config = dict(
    model='spectrogram diffusion model',
    hop_length=160,
    arch='dit',
    fused_qkv=False,
    optimizer='muon',
    muon_scale='original',
    adamw_lr_other_params=0.0014,
)
Rows from block 3, named by matrix and row number. Rows with one number belong to one neuron. Each number is 128 + 24 x the weight over its row's rms, rounded and kept within 0 to 255. All counts start at 0. Numbers have three digits each. After the name is the row's rms in percent of the matrix's.
# fc1: MLP up (model.blocks.3.mlp.fc1.weight, 640x160), inputs 0-159
# fc2: MLP down (model.blocks.3.mlp.fc2.weight, 160x640, transposed), outputs 0-159
fc1.248 127:138136105106143109128158104114148146106122117132109150075168094128133135161119162121154114091118098095146083105169089181123111113147134107153130120127115073132119123131162090126121133086132161095106170134108141083126116157116119104171090146136099095154149132117109150091166136104146110100108102159122132162103137128143122126098100113147122125086123149152077121116140134114136161170096123122119108100125167103156134125165103102095142102141134126125110141102160156100100102161169143
fc2.248 138:141130150162148108127107142125124128114139125117095111080172080119133116102138090122131108164121147104109088092087179087126146107151113143099126139140143154141119124137087168120124148081128165166101086131140107169132141157119138113085155134126157081119158127107125150083096120147124108162143154101120132096092126132153144125100101120094129114077121114158067130123143117151109150172095140139125113156120176148159122131145100103159125148131134153143138139136103149107106129162162147
fc1.249 100:144147160164101096113151137107131138143122113146130103161143109090143120131131094093141069125137120114159089104160075084133144102070136144107145089141142142125118133158162120122091100125114106174120094131135122119169089100125179137132144151134156184100168153167110169140139153150136126102141087158157172167108116105159127086116123126107144111118123114088122107131127157136125094150089126097113125157114108117111140115143142140147125096144141141126154126103151149155115138147085118
fc2.249 103:121153099088100096127104125130123153145130110119119141169142113098137138135118150164121092147134144112094089120098172172128115091071115114159106161127124119118126140101082131146096097125124105069113160137119141144172167097110081148141125160117099201147174122177114166131123127099143132144104171104156165089110139108155125177110119121142126141119138133098119148136124109139157092158108120141113140101138093136101102122129139141107111159133132115148114122129119147148125090129085128
fc1.250 136:087109121147152150136155088128124162105130164108157129171136169123107124138163115154145154123117152090112129125158174148123153163171126113104169095155092137131139122109140145107158123101134122104169113120112130112133090142145120106107142081144131163117120134142151137164089122127110115110165164159088167126102125136183119123137140114095156113113108103089111127118139105137141119169082104128104122157127151151134158119113116152125154098134163170093098121094174081121169124126158159
fc2.250 156:169109137109146149141102168133132128112129174138158135171146168120106130123088143109116156131107102102159135124107080116138107160176112138142104156154175121136120120153112113129153126109140123147178143129155136146130176151131131097141103074147126162135136119133153149166170129131136116148094088099088167125095126118193134136139136122156102118107126150090100132117130141121125128174074170125110124104128159117141103127118112142117136158113170087125144141131089076121172121132151153
fc1.251 083:117138111161112102161112131128106098142098120126112105152123117102122126133117134104129169150151117076111089132137112110146118068118120121084118170122106150094161131134163143157158095107137154116122101156098103125127171112185145112121076086116141154110100138091100137144144119116145157176166152085136128134118139148124112136121085101134160183148160124171114135134183113116117159167105133165128120110132134174103123142140129109101146104132168115115137112125101104170143102125133149
fc2.251 077:118105120097149104175152126119111107136064114123109115164123144117115132128146116163136143112127138090127105134112142104149132088124096156178153088127162129079107135147100102146148096121112131161131158090160090129109127106166094134120164094124133162139104135114114126133118095150153139075122123136138117132113166115114094123136185187127116089154126129190102118167184136127137161167109125091119127137102113166135136096154152124136128133141148142139109135155121124147137151072128140
fc1.252 070:146089140131135148093123087120123132144119141163151122079149130123137069174148144110117102119096095144140109102100114134121118132135107138134191178149146137129121119094155071138162097118131152127138174143115117140136126080152150120095145121122127098134079199127092130105116121142139131119126131123104112082143131115137120163134144133126133149098135098151137141146105120109105141113149131139172129140116081093122125138143113190152150064150153173122173120111135103123146158139102125
fc2.252 056:118144111113121136122147138142151111155114128091152152112138130104130226098110128149165113157118161135117113108166170128118154139131122156157120105149116130130124127157098174155156078091129149141114107158144143114130113089141100099178121123107117081112082086133141115100136118113115127122110098138099129159112131098121106084129118123130128162084132151162118117157101132132126129130157115153182145149141100117133116150150116164093122183124138080144108152081155094107143112146127133
fc1.253 116:135163101119096112138149091153105144126160142115139156097146114128124128158140084079148150097123121155109097149148103095125084134124111124152116099097120164111133099119159148136070154132125136132144114122127106144127141128111091098124123140084110126127107115111137105159138176131119137187172130146098128140122129171113110124142133159113074115120116140111112127133132098111091080122153110131131130102141167113064110116080092166104123150143081138098121114102122108104096083163126172
fc2.253 120:146116109119152164120150077142125119134187121112113123161099130124120119164142067078117103099149122097109151118136094107127094121129095123147131097149116170155121173111155143131196106108114117133115114122122148149130129117116105164107127111172095122135160106143133159109121152134113115189163128143147142130135130159150108119114106136117071114134126144147137137120140103137132178135097109117132140121115088124174112130154160073094129152132175151117126113120127142154148068117143085
fc1.254 070:138098144141140151115130111170108121139099116116119110137088134141136139115134144149100120125107162112125139114133137129233124108135118131115150144132143126112086102139115139183110122075087127118129129130114123139156167132140098144141135119133107127120119142149081129155120126134183127129128115124112099113129087125118210111126133139131114077104185105120143145164145124087085129131133107164125168105178148140104129147124117147122095143210154102139103131151116120115128152101129133
fc2.254 091:144131140127093102140114142089118158094056149129135085125155130123119142119137131127065141129131145130147124145132126146144133144119143134104139115137117152136193118137131125156126123140177154129152102092124122149108113119152141145141119131106136120132152137116138123120107142147190160133102123120125129102122165125117255116126106098115112122116130104124122123104111123094156123126119136123128120084160142121136143190169068123117137145117117109081125142140074132146125166126126130
fc1.255 052:108142150148122179144083101121135175098128108149106107138111129129140151121117129119093095121119128121122143080145154135178117134130118134125115130160133112130125130133141114132155104128101115128128124100137143164130136107140128141162129150153123141122113140119085155121119134131084124130087114138122115146153078096105140114124189148123132101156080137124128117215098095136105155104111104133132066156147068089161127082131126138138176084123115128159146087119186146161107150121129120
fc2.255 055:130126122132108114121144147147141099130176123139145197114135138114131089106115106135167126121158141104125167156110145174179120094125154111138113135133136109163094127143172138137139116138183117128125116137147134137134129119135155135129142129111105113130149119167136115147138174122106071150132159168134147168103136110170114153141109086112131223141123117150155102194121094154097116142125125154139131137132149098107133103162132157125171145146142103184142148132141118121147146127117091
fc1.257 071:150107150137105092130134084123135103106160128106132133105116128133117114155136127122141117127148106122106145131136118125159147116148104121138170144134128113146164177114131120119133130137159128115130111067132110111151121117138130151140111120135140156102110128138103138123123067085184100103121108148136119131092119199158092132136149053118131063113116156116113113154144154080162122123147125111126108149202118163109120187174140125146154107155152139148108162100136106140126089117158126
fc2.257 087:138162103140148172129166102135133119134179142080120118165123111115135149140124133124092147106154141136093115089143120126056139148107204108150157159125140098131163120121103123100151114102093118136136154131124133093097131127152129111098096144147124121151130149124183103129125128101091101129123098146123123151120079194128086147117114134106103113110183134127139134112120135118108139126126143169117109148178106176143144119097136122131097100153109158103095102087151116133123118141119100
fc1.258 085:137119159121110107140128144076115111131107158122141184124148125121146146145136137138147169127125130121109135121137111158145139121130112150152158139145145149142117132139136108194115135151105125136134157164131134127114121116107120157106118138125119131135130132139161136111132121125140063096138129082126114143146208116108130110124140148150172034117065103143145114084122126149031122124145132133123144115101145108137135092190120115133110116097138126154110084122146143132099100127130145
fc2.258 060:117120125122143148119106136139144092116151118139118190119118141107138132115117136105170102120104136108117119144146129146170124118149051123134129129121141141114139120150131128204124133123152130118137118097117175138155128133078126125136124122130141136156119129116128110140120121131134035131126102127123133124140085098119140141116119138139161192112158121128085137143133124151217119148125112121119127145127120098111128155025132116126134119174122133077107140157144120120114095151110128
fc1.261 071:127120140113138156112135111068109228118082096082135120142097104125161135128135137189125128133140116108145099113108131123097104147135136145117150105113133124112129118118137116128123128097133119142111119114128186151150128124131111125090097107148094137126124135145119130120127155115160193130145133103127113140136134136108098131112111120094129189141211125114138116132164146140183116108116147087121117096103130127106147115079127143107083150090140137173117085124114136123144142163132139
fc2.261 062:141119152119134123102128134173148245148108113126120088115147119124138117123111126169132128140135126127130132136145124121113121122134174118113132132106117140148098145129153119162108137120077120113136125120133190137104096131156105137141145133120164169138125116113093115142137148157152139109092148132112133129121102135103077119132136109121111069126113158111119145098150133150080139125108123222103140100085134130138124160194154141122143128162138126082149167115102132148133122106124135
fc1.262 081:135095133162160088130116158155134107175098161066162145096071109120155125151094150124163184151149118122126142105144139125153123123103107164123133137109113168153092134125130111112123132132116116120150112137129122155162108126133139125131125156179095152144107108147113131145127138150165182127147112115148135132135098119095170093145096077167125141088075131133159162132161151137102127125145090107136140119082131142158090087127092144124086116126145154125143145136123146116106155159144130
fc2.262 086:136112122091187127121116091133130138148119157161165104113084099123165151131163116109177153109153140167127134088124104128142113140117075107126107164110157111140110100104113135113112115104136131146141150118136093103133137133116137124098107146191151127127096133141145117140109118080133206134095123120158131139130124114067121164158144114101130131091117119133111099116156105142155131123139158129121134119085115120145154180081129129124144124142130130100101097197134130131095098166133104
fc1.263 078:141119138126134110115147146129104077164134121097126169174103132124150121118152138137164148127123120114135126112126111129064126161128096131130125114131135140108151133144106143063120144128090132113131149149134141129132129137107122126126126124162107136129110131131200127135133119148104096127137097128134107138138147142113135118125115111139127089114000098127133132167158132115138137134126111130112152116197133122138131077162116109130070136155148108190123145107135149144130145122145125
fc2.263 072:132151121141123129128132156134128078144132114123133135056142137141129106134129155117153130129125132116127119151126108112056140137128089117127112112134145141124073112138127135134138129108163127116134125127133135145118134141111128114138118135107137126138126133124106149126135109127084070134122135134135139130138115174110090128119186154114102206132192113129100126146079127127101120115133104231135097135176126089102130126089117146117181122067123094080136110105105124125106141108130144
fc1.264 101:143092156139150102153148132091135169175127143143136073097101155149102147134090145115109143144108087153106111103103147140118127161153127130094140142118143133109112119109108146127134127156092102115131166099099097150095136131081119139139126145127135092128117107137120117105120121152188078117110133121137115127109124075154160134121139101112153198093112140131093120136160118127100094107095119109118150148118137133075111162167142100109186125145155123054103130137140134146137132140134111
fc2.264 120:140168156137112158097160140102120067103126108159125163154150085110124135120072136129126128115139086133119129142112171137102160109118143123088133155160146133129172108135100145069102136120116155120135162114114145146107127159169101160126122087140122158134156099140124160132109081148108141127124144127125125136149149167121144144122157128141136197147107131100146094123127111127080165143124133152148146120139141171162101083139144155121145179140094124136090143090139118090121163137127152
fc1.265 112:139160131129132141110126126174104150149110086174100130101149144120163114156133086121152171095119089127130132132162155083110123154125110156112101086088091089112131153145150163147121124085134083135090121132139143079108126145129093066123142138150113123132095130152125149192063115093134115146125117106112124087101142144109160120086108125158142131133142111138133095104129120162123146143128129136119123107122110099158131143122122094123158130142085107115142126107131072115120174107138119
fc2.265 112:139120130129118115147130118133115121108079163178157106151106127132099120152136079117122085104140088126126124146163145078126114109131112161110115097166092093151129116132150165130164122157123177127161118123123134094140111098122107193128143118101121125118159132101119106065065121085142128146107121120128134100150125149148145114175134122166136133123128106130096089135133126174136108114128129138146138100119146060094133130132129155116117125138167089126168140129128171150133184140117147
fc1.266 112:101138142100109121107113109125142141142135094110094130152136146176105120100179155082136091149137093100133114108181142131122122156130101095146085148149140119054104133099136147127154121137124160167086167124163133105136172135103105104121142174102131121126145121161114100092102107116098114144132151140121108135128132146145139152103168110078162125143140114122105105127146112093120129158135165131178144094115144109115165112118121133137104181141136135132133131117119132158173186097145150
fc2.266 103:171152136152128119119164136116111143152134139168108146159130143201097159141059105144125090089125154108128121123055116148119135139109128158115156108145128124071120124159118111124158119146119149067074094115081132157126092130123165105116127174107127139130170140156153089097173136140123122108130090113113133119136148118157137114106138115160124136135135116130136143137118162153134128167156116132194126143121141130138096120125109136127093092130144118113114134139127126150167088118133140
fc1.268 125:157095146106110101122165138144154127159118079096114161137160139098147154140176143126141094175172104156142160150110097101126137101127104104124161105097122132174148131145091150117117129115123129101126119136094119096092120155113112144132086134096142098126168158095145073105151140137138111113147123098104174102117136119152149086159127100098153119145116136141133146144134130148147127160146152135102142104098151131146118118112108152093157144145153136107138106104104072082166153111086102
fc2.268 140:091082110147107085117089124149093129148143090167112146117152142091149094120080113127135096079158161164120165151138170142124119093132143158146106140094133132187123124122167111145134140129140129158127132120166113168086154155127136146128154132099102097136170109097143077104110125107117135137113134146116166160099127125152124166167122138162109134138117120141140096127125113118113121153139108121102129144135162139136143122123121163165133106130165111133110122112143071079176099121089106
fc1.269 090:124158142180086125176114111120088115137140120097125133133128111119150117139099161180130160127146122107104138106149099130116119094136113092149101149101157135113113172180124147110143118113119148084158133148100147134132167114097134162107167137144132126180125128144130159198146106095111132133161142166110132154138107151114183145162081078137155156095158131128128146134144164144106110132128125110125143101130113134144122130122178105143110098135112157102115142134064111113140119167135141
fc2.269 071:145111112086093123178144146132090101130111121142113125085149119138160127115172097077106124127143147127143135094107162121138124115126133162111103089109108098108126123107118123136134109124132139170159113131159139100118134119105108161099095152151122135102131137153126157181135126170106155115123092067114130096150156144112093122159199170089134130088088109120138114124105083111110103130109140084134138136141113151150148125099201152121107157152107116131130131123164125098144139103119125
fc1.270 086:109134125121136152134160113138138135096103123128118103128138147136165122159137152150122136117108125122131124099167107133113154113149109126138129094145108088128139111112189117146095122123110151117151157115100106107161099126117126114176116106151145111128129133097166127137158104102127109097146159160134106153081109148184123153112126073112078187093142157150097117174148160147148145184116096130144091112167149101145124140142096106148113141159171112122123113112191104123144113150177141
fc2.270 077:132125112155155116127144133101119140131109119123140086156111092118107085131101166126101124121140129131138131130146121147087152151128171148129130157135119112128162110123141144076141113123081116118119141127121076073079120120131129123139130147118138141115121127154088093134163141117120102079132168168114155152154155144114116166152130082122103090139136176118154093213168137150091112112145129142111130118129120117123116128183149158158144133161090097121113088118172164114110157108112117
fc1.271 121:145141095091116109103154095146136124145099142148138102118101110124105185129137150114134137125146106162161121163159130136108151166076162199125110125159141103109118138133104115113134120139145170166109156075110142131146128096122177116122120138162145120142116181125136114184137123121115147174111116190148130149121154128126139150166061140138150105159138129079139162136161121125141125128124150094114151077121097157126113131132101157138104142135136129146155139128124102158114107107145100
fc2.271 116:122123113103128113145130100138161121115134116149127107127149150126154161121129144123082135135111116113144122128141145120134121105144096161130152120119133133140122114124110132124125129139142096143128139086112106136129111139106151136170122119122128138137125162132135138102137146128137127150131129160131140133127248114123135150097071152126130226120079132147123148174110111126109132139137142086131085126176149098124119203158144104137103124076129113136140071150177141112131108170107139
fc1.272 076:100140126127106081145080119183096171152089118119121094130147119129119125141122146119091100124156130141137143127124126131173110097120125115133101105131174148129080082129122148133130133104112126119138109075088146092155157131144135144147122144125120135126131130123189106139141110125134105116143105147118127075139168108120125167151161128111087150132174129116190132108161128102142127133169110108120083126170134137133124134193125138109107126103122110170112191086147103131106113164120122
fc2.272 093:106101109131146144097086135115090093109116144129114098146124137136149128127128143135179124114093133120126127117126118100131139152139157108122149122138157186137141153139142139068110134163141106119131120188111144118098159137122127126135130100143135123139123129148151141128143060136123120114144112131141132123130092124136095156100105138126123158117119141122118114122129137104141125139093134117134015110178105179145123148098161132132111139130138124210090149157172174109153081119138125
fc1.273 082:129137159159140081109126125151108150142136107110117096144166113126156103116110110138136145120120116145146120130146136148067157105120092122120090122138153094134117149150119139160135107098129138142115088137151144120156139099142117126100123113149133106133125132128140114128121056133196162129112129152143129132125136099137139123102091071105171134129137129138141121158123122123135126111112121070115197158104141191147128155183142120137021135169146146107121136138116119134114118137122129
fc2.273 075:135117147140117158118136129084101160140158133106127154105099128148104134132126104132162128127138121126151142117134124147076151143137053126143088136120141114130106100137147123208122129157160120132144117072150129107120158145176143123094135141120144144150115113129123153142132062113167141134134127135113121120139080144112126124130209169119151131124163139128128121164077144128150132130124129154139097164143131191119124117090100138130189145085112153152131097143093139113109115140134140
fc1.274 077:105158162122136172148102127115130075097097091118096128145157126126144124116133138165093131157126157106131123148124126130121107135132151123126141130144132144133147147101131098229136164121115108166142121104115080109133135104204133127102134143139125142113125123119110124148120128116114129129153150135123124151132153159147139134119066123119128177151123114139118141093148109096162123134128165111105065111158129169131108122079143136096144112132122098167133083114070096103154166136121148
fc2.274 070:150120137149145121141167098135097094111151138116134082108137119133137145125103112132056153124128108127107131128117128149108131142144148122136137126143114090118102110136108174218123186179141094107116158167143107126138143119150102156151119115151121174113128134146124115115122145118177162115135119136144127135116082099115110115120108107085126104160204141127151105203152153104162142110128125108095192147156114129114156134146134139141132144099156141134143125114115126123125122111145135
fc1.275 063:111115140122109137144124140113116078121104136144132158158131170146117126112146116155109141124078131113150163124117115131180129126127100137109196105124137127091178123168124130200136134113126128104130143116122095155137137159088132143096108170121151097142123119137038105108112130141133053131110134161132126127107180137100151123127101170126112142103086132146131106099164136129104097140147118128126152110117133111108111074086156118146110144128159132143118155115112097126115150125109109
fc2.275 062:118114154100104120131136104121133059164181139139131169151128116125100133118112145179150122151117132148118109113135137138159133131108138120125120150142127145119089099120123101169104123146143112131111117037126113124130150154130128144120152162124131113119122138131190125109137118133136104112144123114123139119123151137108133176122132073131159195115194151118148116144171137123125126152139128121123168109103150123112115181199145124092102135164146154100093139150145128113102141170116093
fc1.277 056:155066131098186123162143158181132151117118133148150146111155140158128110125161162133167126110117108124125146124085183140127148142184157134152115107139140131135135098135122117170132149117103171103132142120164129092119153110128077088126114077140140152128113125104116103128083152108120131144084179122131065133101104124087134162142139145133133110105133138144139151119113128120122132112144156126123162168099129146124138148133163128161081104151138116135119144119117120074171106151132098
fc2.277 046:109089143176163132156102112168131114125097162101124131133119115142111151105116102140125125150162162131117149117141109101098152127165120106112169085133115120123142152186140095139139155141121169133112114130137114121092106137124163095154143120155134127137079141101155044145125107153147149096140091143132055143126127107138103092151088118111125118082155123153127091113110119092134168102163135166150092138135144123114128174120134141144138093111124091134111144095116128125149141118123095
fc1.278 142:173119191130145126115141114122121136153103126124135152114135125158116085152145078113140081126096102173132147132133152142130159135159143119163119166166155167082142146143138095130174108146123173098146102124125118131134097122121180130108134180161087110145135178107140161116098111122114129092156133094079145109132122149104115153072098128154124141141131114161106169131151161150123156157115126140143138148095123142128108103130134157134130126149095114139145137119111106179154124134094162
fc2.278 137:173142190119106126134136095127132127106096126122124124144119124095142098157136068104134180114167103080141109126139155129139152126092148120156124156092156151171117115141135102127086144114130073104106100131133120122112095133112176114124116082097087144154131180147123097135103123128119123099168130098184113117111125132147110156186131121160123128114132122095141170133127164131126094098138119121109129147125129147147104126140114098130121117124167104132151121116106159074103119116170092
fc1.279 074:145101163117088124111095089133165120104133133148141123163108113076163124115126131146134110150114135134137178070104148104136107158103103202138151122128134159161122112136128171117132141125129112142118104120137131107130179146115143110204081083100138146165119157181087115134132106118135117146140137109124129137132128129170098129100139140149134127096087119137160121117142111079127168124094131146121114098115159111139113147132175135113127137119099118116121117111127121123145093190171139
fc2.279 074:093139090141100076100150145130114126129087121104138164124117128079176162160131127101137136102100139139145167087154091122131131148087137080128123127127123103149117149122124081157169159123157115109126148141124129166126086140136114080094172092094113124078114107178130117125143165143120096118098117149121137107104130073149127151103114101110118125100161123134108124110124145146130171111096108129136095141152147107141164113119164121125133137135097098148165138129148121111135164170167129
fc1.280 114:166110143121120161096128110136107138146130138129078137119138159112088151112117096145142068081106127110100112097091117141122132151082101079139075123113173127115114131138146134125134149136122145118097094133110120116151160132100127113099136082118161094121113159078134096083107103112099116175118104108118111154145117133157142167117153110085145111186130120079092091119145131124118106158104111118120136110115088101104105107108148090102131103144161103131134124121133143129124125094173130
fc2.280 108:089104121142102139101140136145166144159146173121080137107132170111091098135155156107127097183096129153150109132178141137122135146083116175114132141105076112109112133140105132125128165140118134145101167107146124145144110141117133115129119065126080103120116121093169106107152131120095122123150129161106109096149144134175131068099131138149154134189135133054125167131144119135134095151092142132125124107133131114137152124099118112166111152130162148128130146127114143119111124132156117
fc1.282 069:115109113166185133149135115132152152121122088090106077097108135107101123127137140099079085125090127125171139123118115123102133119126196122151134118144123135132087104110133125106112119126118098111120144084133131123148093143115143145130157098149132149131093143104090127150138098103134127136132098144129135114121091152102145125093148158123123103136067121142128116065163131108049118124087145114138062141160138168109127101136118114136148151107130117137115089127095112109153159107118100
fc2.282 060:151130155113150106142132132114129161133157114156122113101122123094100136142142121123057112113127128152099139118138156131047131131131097128104127136130113101106202107121129136153156121124126103140125126180122168115158129132146120136129122123170113130126099122075150158152114147146140128110103156141116121133143169130101176128103124123133107152128135145144149127075150129106117114121104111083144138134194155109141130166072081122121073094120141149156164146136153122105162126112153085
fc1.283 073:098100128101110158119092115162157108114136126112117124116155145099205145149145153128121150101125146113150143127108128116182151139142133121133122141097135138118112122154133111215108154178143125145141103160143093134152117119179131136104163128130120151128158138112152122116135127100114099131131136171137122147138159132137100139128087115148093188102145097143176139147195139094091112133103137161118157153127125179145102126118142156144087109151143130113130099131102121144164143090122115
fc2.283 068:122148126151118179107153131099108085107121130138124123128142141108142120127122106134120136149102141102130138137146125143166135161163079135120112141103123161137133123133114140173088144188109130117104134064118087141117142149199126128115092119131121117132174133110097112134144071154136119128132109108138133143149152157129168127110109143133133082103162131127135150194173138138177131149101121076104131134142109147133147071134123115122175138090124118103089156173102120133142104161112126
fc1.285 083:110123177118099111111149102098135145135124150109146108124190157105121121131113101100077143121112121098125128144140101108118120118097111099126139116134097157132111098125140133134110086128112144180151107070130203121143129089142129096119161147132141154153117105134114094122148122117146137121132142122133095146123081112109105123115138087157091192165157136134124103186168129128111103127162132125143100100092121130133127122133117113143178136115102152111113165138127114130112047156131117
fc2.285 080:141126113124119127140115149167170116122155131157148105122153158106132127124128148111042124109119131109137118162137142147099127123117079136146135149115151128134141110120133126142133098116101125109139129098132117148144119113102119108157115128153130154119114169127088095123130158138109086145133122168133132128131214126113130140133080164115130119150113111112096134174138120158106105125159117114150149183152128087140123207111123121141105113059115121092131090176184100123128125161113130
fc1.286 082:112115145145105164155141169162079097120057141149161132149134138121146125130158115127141129128106191145122129108147154130129146115135134117139174115116106149135123097219117113115120149081127135176129143140160138124177155173115121122099160161091100135152117148115140129139134106158133157088106103147125117118133112124105126121154119133109172141128148126118082121108166092075113119125153118153139134077102138171110091130160110093114153143136105143105123156148140133132114142142137146
fc2.286 071:125087097115126147148125093141117082090111131095128144130141147152136140128122146130147092135091081159091134097107112111133101133131194144118080144129148144124161091083124136093106151120137136099114113154087128115159122165137127128131085143103164138105107108117121107095121161133127178162162146085127117143132113114103120115155174140135091099142097110116073146079156145135127129119142129108128061118157121132146162143122148129142139115150110102156120110150093145130105131063129129
fc1.287 089:092173195153127082100135114177115161160110121119181113140129110069126118081129125147149128110147109136185126097143128109121113131159143113188108150147116134134133212154145101146121133093134128107151097136133130097106137150138126104114075116109121131116135113087126094161123130124150130099107106154091121168148134124156149164133141123124126154103146114140126136127129134111113104078155144126161144128117125132098111128140137124118135124152177137138102133117166132188119139129095139
fc2.287 084:094100203146116174150128134117121142117126122125065117093106152185128127089123123138154129099104103102191138152150118114146117117103139110182122150096128135125128066125171107146141100153120132101101094121141149101145131100127128147110081134138134122100100112164103154090152153133167131134089128158142140163099131137101126164109098114104116128169108113122121139147137129136136161174106125110102123132111147124155115123130105138107147135133086128125119116097175128074149126135163133
fc1.288 073:121131143109130123147131142088143160128065140150124174141133134126141158144122124130131157140127159149120112117119105151169129124121097137129164135130140161150130119130127108122154134143165148131119140215139089132074136119172146151107134139103150126122148127118131118118127070105154125132108135131126111108146071135145135135127111127150173188154119122123124141165155108120079125137140141035144183108110137144122128150181166138111153139104107139167113088147106150120129093122117125
fc2.288 072:139146113134122129123137105150155164110127117124105191143140130126151136117116127142118145108135126113139120149150132152151123137115053133154148139119142169130091093135149138076145146128112127123122136051107107146150107113190135131122149133132127138145137118129144133160145063120138139139131131140118111120144167157145133124133145127108147119136158137127162122175108146077206128153109134226137079129143101150119119129129108145149124115148106131065129159155109143140134116102110118
fc1.290 099:132100149155126147149115119120147157119098109107134172157139149151146128127088088143143130111139152054122152123111125111109135107141179088136096123128120123114109104133138136135125111120140136137150098104160111138146118149131115093101127099109136157143140104155160131135153117113136149086171140112099115087147189129126119129099115141106127096117113087155158104085147141119111164121148093095118139076113116118100119162153108124097084126128145187141071102125108158113140166189143151
fc2.290 100:128175147137117142105115132114150148128145140129132103141111108121120127124096093149182146139138138170138112123113129127164165138115133105129108117123091140143139142106132125111124140123172123144130108140142182134111094119177121155079130137133130110127117106105141116163143119110111122097121138112142125091111054173145129117138098053121128052127133116113105104137164138140137095131120110133138137143081151153117132126161122110109176119191101151055090153119110091148142142149126109
fc1.292 078:129116147132133131122142126154113129158093128119130130139097118147134120091128142112077123127126118119115133110112156094138133148126155148121156117139117148133083120131146111068121133113033124120116132182140174126153125134161120118139126141137130115115119137129128126146124100136110111126123120123121118145119186134121090109113152204126125130110144110133119136128201152098080111122130118052139160119190115130100113090124096127118139133205168105163148096152151141128115148130138126
fc2.292 086:143152125117123137129134118157139195128127129124127109139117113147117141148123134116077131127122148128148109117128105138163136141126152120130135139133133141120151140124122137091128125125201121131126137063136191133138130137154137120097123121141130108148129140131157135129120110107135148121128125118120138128118170116130134139133126065137105111125240126133110140099137136109222123121125117089137140123120103117123139162115101112123114123052123137029101166144121136132119120148135128
fc1.293 092:123093126125134143139130115122137096124121117142119124130135124128126135126134129126126097133118134148165133105132130142223134134129066132130127114133122127131230116133123119207125118123145115116130137132132182136116121136106117145150131109123136138137134139129098131130132120113077162122110124153126134120136086108125153128129152069122129064127177122137134114090187127125139146117121125171124128152128104098129140156108154152133129126219120119090132061168130124122134144126113129
fc2.293 113:120138114123108117130127127153146065158110141137127132126125135127124130131130126132148152133138145119137137138130135114212140127138058124129176137125116142135035163116132123176141121144121123129128135080123186135125135138193122110139127127127136134123117140137181146141143082131124109125137142127128139141127130159132111133126140213145120138127094136129134132090117122127091128134139135146120145156161135158134114113193113123121123126047129114096119181167137116124127122179132126
fc1.294 130:135134157104098161131077137137097135119103132108154138127093097110174133125124144073134090095143109162142125133118138158137169084145130159165106171134105161142127122089086146130154131132127115118094148134150122170117081173130112111086155158161162135152074117153123114137152118108137137148146077149071162160134127137126115118080119130109098140159132105158087150137137110179132119175145145126129140150102105137152156113137125123110123097151141117116110134104144112109159099126110142
fc2.294 123:128146110164107181146164130141166138121154126151172125128078103107173122144135105196134082162128126159113120120140129127135114090136130097101133083143139114152126090171172108127162130123124124142097111129099128099126166179124164112140117168172089134121075125155107121154095121154120136101110161101069143102139126146121126138086143133156168114177125153164100120131134156110131104167142113124125120113128116142138104150128116122165140172107128141145143109114105106115143152131114137
fc1.295 068:129092077116116196116130117078143117142083123137088147088113136175154108150156120105085148148095131140105160112127137141130128136141118134093154110103109153149111076125099159105119096135117131123110147117108077158110147114141121107142151108131120112140124131171096142133076116128088144127120115129140133102098143094108112130111088109147137128160071124108129104109134126147108157133121112118111110107099174113128120106172114130126147080133076090139162119128074138075147128147134141
fc2.295 072:139149169116102174121121119197130119149118098100078108091114147171171145124097104146085136126120126099169144163134104123125104121121130146153140157129163116142128089122147096098152094109138124125097113158159097148157122101135136095081102115143145112109108122168088159138154156105103155141108149132132130162091117134107125134104091137130115102175143118099109162128152124127138170158122162128116125126098141127121115092109105134109102159143096149129125123115193117087148091109139148
fc1.296 138:136104116124164111131118087141115149131115132110129137115082154101174106138098118140141117081148080094137109066167134156136172178098113116100148100105096126102114108130116109116170169153122132089161127131160125167141158090133106171140102172103122177154091143143130146108124118165126113167096147146148146152096127115109140099125126120127105107154121115125140140143130168141119102096159144126144139151110151154121078117132090108158143144138143099105118100096181124127123153127137135
fc2.296 146:111123140135160106145143161136138111128146141141127132118085158094165155121158145117125116175154180090114115072090122101127085172101137147166111147105163134100122097116143148132166168163133126171156128144093136091132088085145150168114160168097134171086094121137130147111129128093119141088164111105147159108094133117103118160125106120138150123163123138117131116138127082122112106087166117127142148109137143119130183132127104109086133115130149162139126122126094119121121102147140140
fc1.297 069:142106141091178110133112120110110133070127139082152111128114133136109107158095167113126126055115141126130152121116134113114119157123109143127172125156118108083148139106085134129145170145113152155105113111127123127145103147141146135089117138108158116195127137138061156160164109172129086129170147096146158164136155081140100137130145138082130135110137123172143126135130147128136147097147124135129114130114155136089141192087117098103140122121099140161125130140134129161126112112123153
fc2.297 048:120123133162153072127134104181142147084114164142148116123109124131123156114137116127123136149105136131133141137173120138108105120122097112147137127145152113104130156118137130130159149156145139102114135150123155141109124123052112144161116138101118147083146137116183134147112130119139074144122148142138141098120158089150108128122111070143169151124142154156130133124156128136103144150155138123147122117152153135143115093165153100149133125209109136132123185223176133133124126117134140
fc1.298 083:112090137127134155116125123064140153135132081112145052117107126152134134131116091130075122110119115140097120131115149150160132112112171116113156139100119148112078130113093114151138125124136145151132123161084140133112090146181123098073127118129106156152156110136131109117141100145117199096167129143110141120114177120129143126150114125130167093093137136117121116145161093102092107129087122133140158140125122178138120164114137124143157139126163126081095144102110095146159140128148126
fc2.298 077:138130120138149139110113130181129159098112117134143057143127135147147147119146145116089129154119145119145113142145123125173116126118162146135160144122131160131121141143157137152131120120135128103134135105158137134147134134181123097125151132131145149107131171121153124138131105118115221143124103105108146115103111071136094144121101189129140217094112127122143131110136131133170101120104151099133086139149124159141122087137117116118091123122139140211134101083124099133144137129152123